Rows from block 5 of a small image classifier, named by matrix and row number. Rows with one number belong to one neuron. Each number is 500 + 25 x the weight over its row's rms, rounded and kept within 0 to 999. All counts start at 0. Numbers have three digits each.
After each neuron's rows are labels from the 100 images, of 14848, where the neuron reaches its largest size: "lies over" is the class under the peak. Only what is clearly more common there than usual is listed. The data: renderings of 100 made-up gadgets, each built of a few solids, in any pose. In brackets: how many of the 100.
# gate: MLP gate (model.blocks.5.mlp.gate.weight, 848x320), inputs 160-319
# fc1: MLP up (model.blocks.5.mlp.fc1.weight, 848x320), inputs 160-319
# fc2: MLP down (model.blocks.5.mlp.fc2.weight, 320x848, transposed), outputs 160-319

gate.214:541504524487471504482529460500503513527516502449490461490502536483497510466525516478506478482550494468495469504500476497526474498509499478474514494496483485552527473493490512449516522458497498460489549524463500495468515523457490510520508536494508524506456462546548532478517496510537503496482492481529503505519500425452457467486463485503473490524504509500484503495554487469514514534504440461473493510439496501482521465528478503520479507523475492472504498521498486528497480518500500
fc1.214:501491520465492484510500484499464523504503549471503485557475461511524506511521503563494479504502513528486465450469502512496477556477552480465478483497523505478548481486580478479457488483521473514475464476497501471516475500493502487500461499486500496536509541492491499460506516517495514473531476441506533528457513479515480513491507488503519501481506460516522486491475479509515480512524530520500513506502555454498483481468486487540499525510485466508492526460516530498523503518504534
fc2.214:526493473421480434496504476483449487536496449476476569489471539493512479491497471478503483480525431501470531500508486469505508476464511504530510486470458531449483496455504479467557540508450538485496493480453529495498496486467496492464493532505484477481516491491509476470510503493502524480493492481487477493479531477489497492475517523517495473511535532470470487497566480502497495525512489490521490458476521478510499526534484526473519484554505446539502553470539559484555470524499466
lies over: second colour (31); main colour (31)

gate.183:448500486503471484512506517492490505506514489494522461441536495538442469512504492522507505481486509525500467515492516527517535493456498482473483479494501470477528513510493506518512526486524501462499511517522561515464464520501477464544551514527511473490490494501490542489465453476536508499500529487493493441497506523512465468475517526535503444502507544531479548510465513461475502550511524482462523459506518500505486542501486477531471457516500583486474462469522529497539510513535481
fc1.183:520501475500535517488432545486537484475494546499476507497464498511477485519520516518523488499466524489512492547522445491557490514544518477507492467513531510441478483525504463542509513479512514494492473495540516490477473521521529478509522556479464472485477487500512497471490440510509498488443514499450497492525503466461463518454525496490485495469535570530507513505507520486483515547515472473518552495516537452529522496501532482506500488509509514537464508485502492502495454510496486
fc2.183:465482502471522477489474504506548494485473484473476510490501483493496491477515471463499504464513512454500480480509544485497512505445546479515462505481544528471525524489543483523532494538494507521484498464465507545496511506520486504472481497478489501459540527447488465535491499553526514466510499459505524500495496482491525502493510474575540487471544473504522481511479454537483542511470484505537471480501503536482533476470489505471485507480477498487453538543501458474442528488491545
lies over: second colour (33); main colour (33)

gate.721:480510530533504514503481470493531477477468530539470498533488502515468539504512482482507515491509502518511501486491529502497504441480497487482538511519492550511543521480490476489547467567452533521508519515526501544521488490460540519495529498480496528427480505497529518473487505472543480448538499487492500459488493517471426489519492466495525540489538513481531498497494484496510444522501534460492508513485452541494522509470490504497530497476522537464487493502500472489486491490534523
fc1.721:475463495521487538483507512500535447498531523493507483508438510507479555457485477508499502505569478517533499485492564542518540534524487467511542475507459505479505527451435497524533500530524480545501488498501506538481510531538506523448509498481527486486505503504537475520507479476487522505482527480472460467490474532480444487486482466464486538501511511465485508504512477523465468493513488477457475486527514530538456499478530472481508484508508498531461510517490509468511463489523506
fc2.721:532535503477526522520487498523558501531465476500524500510501523464486481481517545533497562491510440484507497508479450494481482508500506460541487492508503553517509545502447495466516469511500508512491516498455476476507480481514526447526489524481518522521498477485484520501532500514498490494485486487548485469471493509552434533467503486522514520522510517496523458488478528487495465495500463494452534465502466512487503506510455495539497453483524486514490490530502499542474481516506510
lies over: second colour (51); main colour (40)

gate.482:486461483498461519473545487472495507461543499481466449482511536473466515491522449477499512521450456488490549537492482534505478481517497503514498477537490506514527511471516483504475502523508521461485484465516507480536496539462496552552540503485482479515522515514507516495486506458522499524527492524528477513521511463471497477464522516507548482480495518485502493516499501512501492521510440535512559523481487468522479520522539477500500463471487488519502532514508495451496518508527500
fc1.482:489479517542492474493547487497485498473508536492462479498496523491469496537487505493499531501494506465493523557524475508499481530471486495498487522557487512537514512524567484502505513524488477492552492474487488474535515512509507492508507435519526521483469515528523501509520541519519493491539528532506505526492503489544556490464520479531505493464447494467480548498539468505547489508505448470522509516509519461501510536498494482469499485513473528484514487503506489521487489533512517
fc2.482:522488525473485505507546529495452510487469512517479552523461477549510504513437499493494493523465508505517481452449525507503518537498466554513477489520547497516500530514495465507489506466529489492532520494517443479523527526516532533513486486521549491455471497468484481490497529504504489519474524465498530506451508488496497469522514464482511483467502488491523474501540466486514472486494479525497457461531524513490532481512550494481485496521507513499516508458502507509540539491522523
lies over: main colour (57); second colour (25)

gate.123:473499542538516454452525523569458471476509478498468510499497480479492498452462506510486478480496535498486462488485497495492551484471473496535505453495510516506488476514525508473486527510493510496537457505504489453491487532502509515530458518470507498473492509441557466507496508485477581517525449530476516500527502557512493486563498460502502536472496469491510466504505507490521477461475496493527500507454477485549497489525488483514498508540524514533493524534476478499528515521521500
fc1.123:520506534494520506505502504509516514481474486514513497518536550481523503469476539524470517500495496483490504486455492490470492514491512489534449497510519484459491523486482479465494544513475480520513523541518514531482456487492524474512466520510512473506466480528517524524464478536504500507529479525490448483520479517537481523549514551478553484504526502484526517488508480528609495515502513523473491487457496513479499482528489494463523497471491498479509511461529532471508503462513529
fc2.123:454420491462477548484509492504549482486484503494489487494531499544467466500539496473484488553516495524493503548496470511505501512514498517467484505481531507522480491527541492489503509491482503494525487531510491504561505495470500504494469487503475515499473450518465472507514530508508481510528522486500449518469509496468509490507489524518472507521522489477436502485523512503497495500506490532485504535512497468494471481515524486508499558478441498535475486505510444465488497482481489
lies over: main colour (51)

gate.402:539493512474502494457470482492509505520514466464541484517460480513483518500506541536485545540514498473505494509443507504495554489475488505500518513476472462463449473530521492489516488481546494509486448523510503525476467464485482539499474547492519505463546519463515498483513464515472452527459493485491482443500498504496500464491481496481492531559530486482526463487498502507506537477499487522509498546513491512531514487481516494498486486465464487531491515525505485498509495502540465
fc1.402:492499432471498485474501503514493467490485503532523507499507518509506529559505491528470497501494464499498486489481558479557530514483532482500468510485483505540461532516479515535494543482483509495535499528472477512520496456498491527524514489513480532493522464485478496471467526517543492508525478498480477500464518502479524489490505451482531502517481528516530465475463512501474489520516507498526524491505477462527490457480462474539504461498490481493500471512552581485488564524483486
fc2.402:492485526485505520528523522534468556538515486522502526482541514512502514513516493506482511463510484480483508542484510503479518458517478516519476472505518487518495465500507495461500486478534502525490505485469489432506508493474512496472546470471538488485527528485491499493530496502488527479489496489529473525517491472508492496515536511459533481468502471461390534478485528504473480511509500507528483495468545516525491488470520527511510548510507515524491517486528528565518509476546492
lies over: main colour (64)

gate.465:478502479515508510485498513526534517436529466506523460476510559463487516511504511493518505444457526444484532495469490453476503519546507513460507488524506481489484493491479464495530496512484503505486528459495477492460518533488510521478506528485517457488484472504540546527487506479498489512482486464492467495524503519489534504491491484516463482505483502458480506515501461480515492455481458483532513502535486524506476462524479514490501525478526528489523472570509505540528530535518479
fc1.465:516482491482488502509481554535528513520479517470559499496537526521491496476465500492493479478478486506538527545476506469495523508533502521480491490529442514500496494502455500488547480521513473501495528473469492501472475487509511510533537502496507508483532472507519523479490498507515517530504499512501561474506491512532494481494509508510531507478503538492464506479507524535495534454491455482471521485504507486501461485487501502475503502514460475473449484517489473477510489522527518
fc2.465:539511481466518523534479453491502517508532545482502474472479520524483489521485450491508539489478502501485481477521504505484522479467510467531407536541484518543495518472504484483514508516468534565510500488522473508506565493557496518438540498513503501492490532527486505487511492501548500458512437515522482509465526489514520530507488460488512513496483507490535531513472516491476502493490457476488464508487499468501467517463489496520460486516476490505507520503497483554507490480533502
lies over: main colour (44)

gate.324:527480509530497535452525462517478475514454478471482511499531476484511511465478522509465498495484549508475468538484486546463507486497493499504510520467476498497516527503505492556471511491533505512477510540528503469526482467450533480508454518495501487471515517509510483469468508522498510486476501475482508531506537508494495522546508487529507482521502483505509466493500502523511504448531490508475491516499512472529515506510498526494502508441479497492552473517459492500521518425458561
fc1.324:502512525526499461527519525538514504500475487549528534529488458479503508506485467475490554532429534491506489496498545505485471511477526502524515519513492477521503523492532517516503442498525500488545468481535505458454486551470499466464493516523499503473461476465472511492500496499519520504491494509523468473478506583496500475478496495509480462514498497505494465520517482471539479482504470476503520508479510520527491517491511503481503530536544523486485519475521466528486467495512502
fc2.324:494503504509485535505469538503453486542477497482479487570434509505520488484482495468498476490498528496468455509520505478478512516548504488476495517530490498510533534452488481473522485492503462531491503460498508463480528471531526507516486495458563480519479514463489536522498547494522523459518485518483494489512529518484509528526547476515515504479517550470468487474522507506488504479467494524532504520527507471444568496501475498499518499481494450582505511508530526447529509463529516
lies over: main colour (32)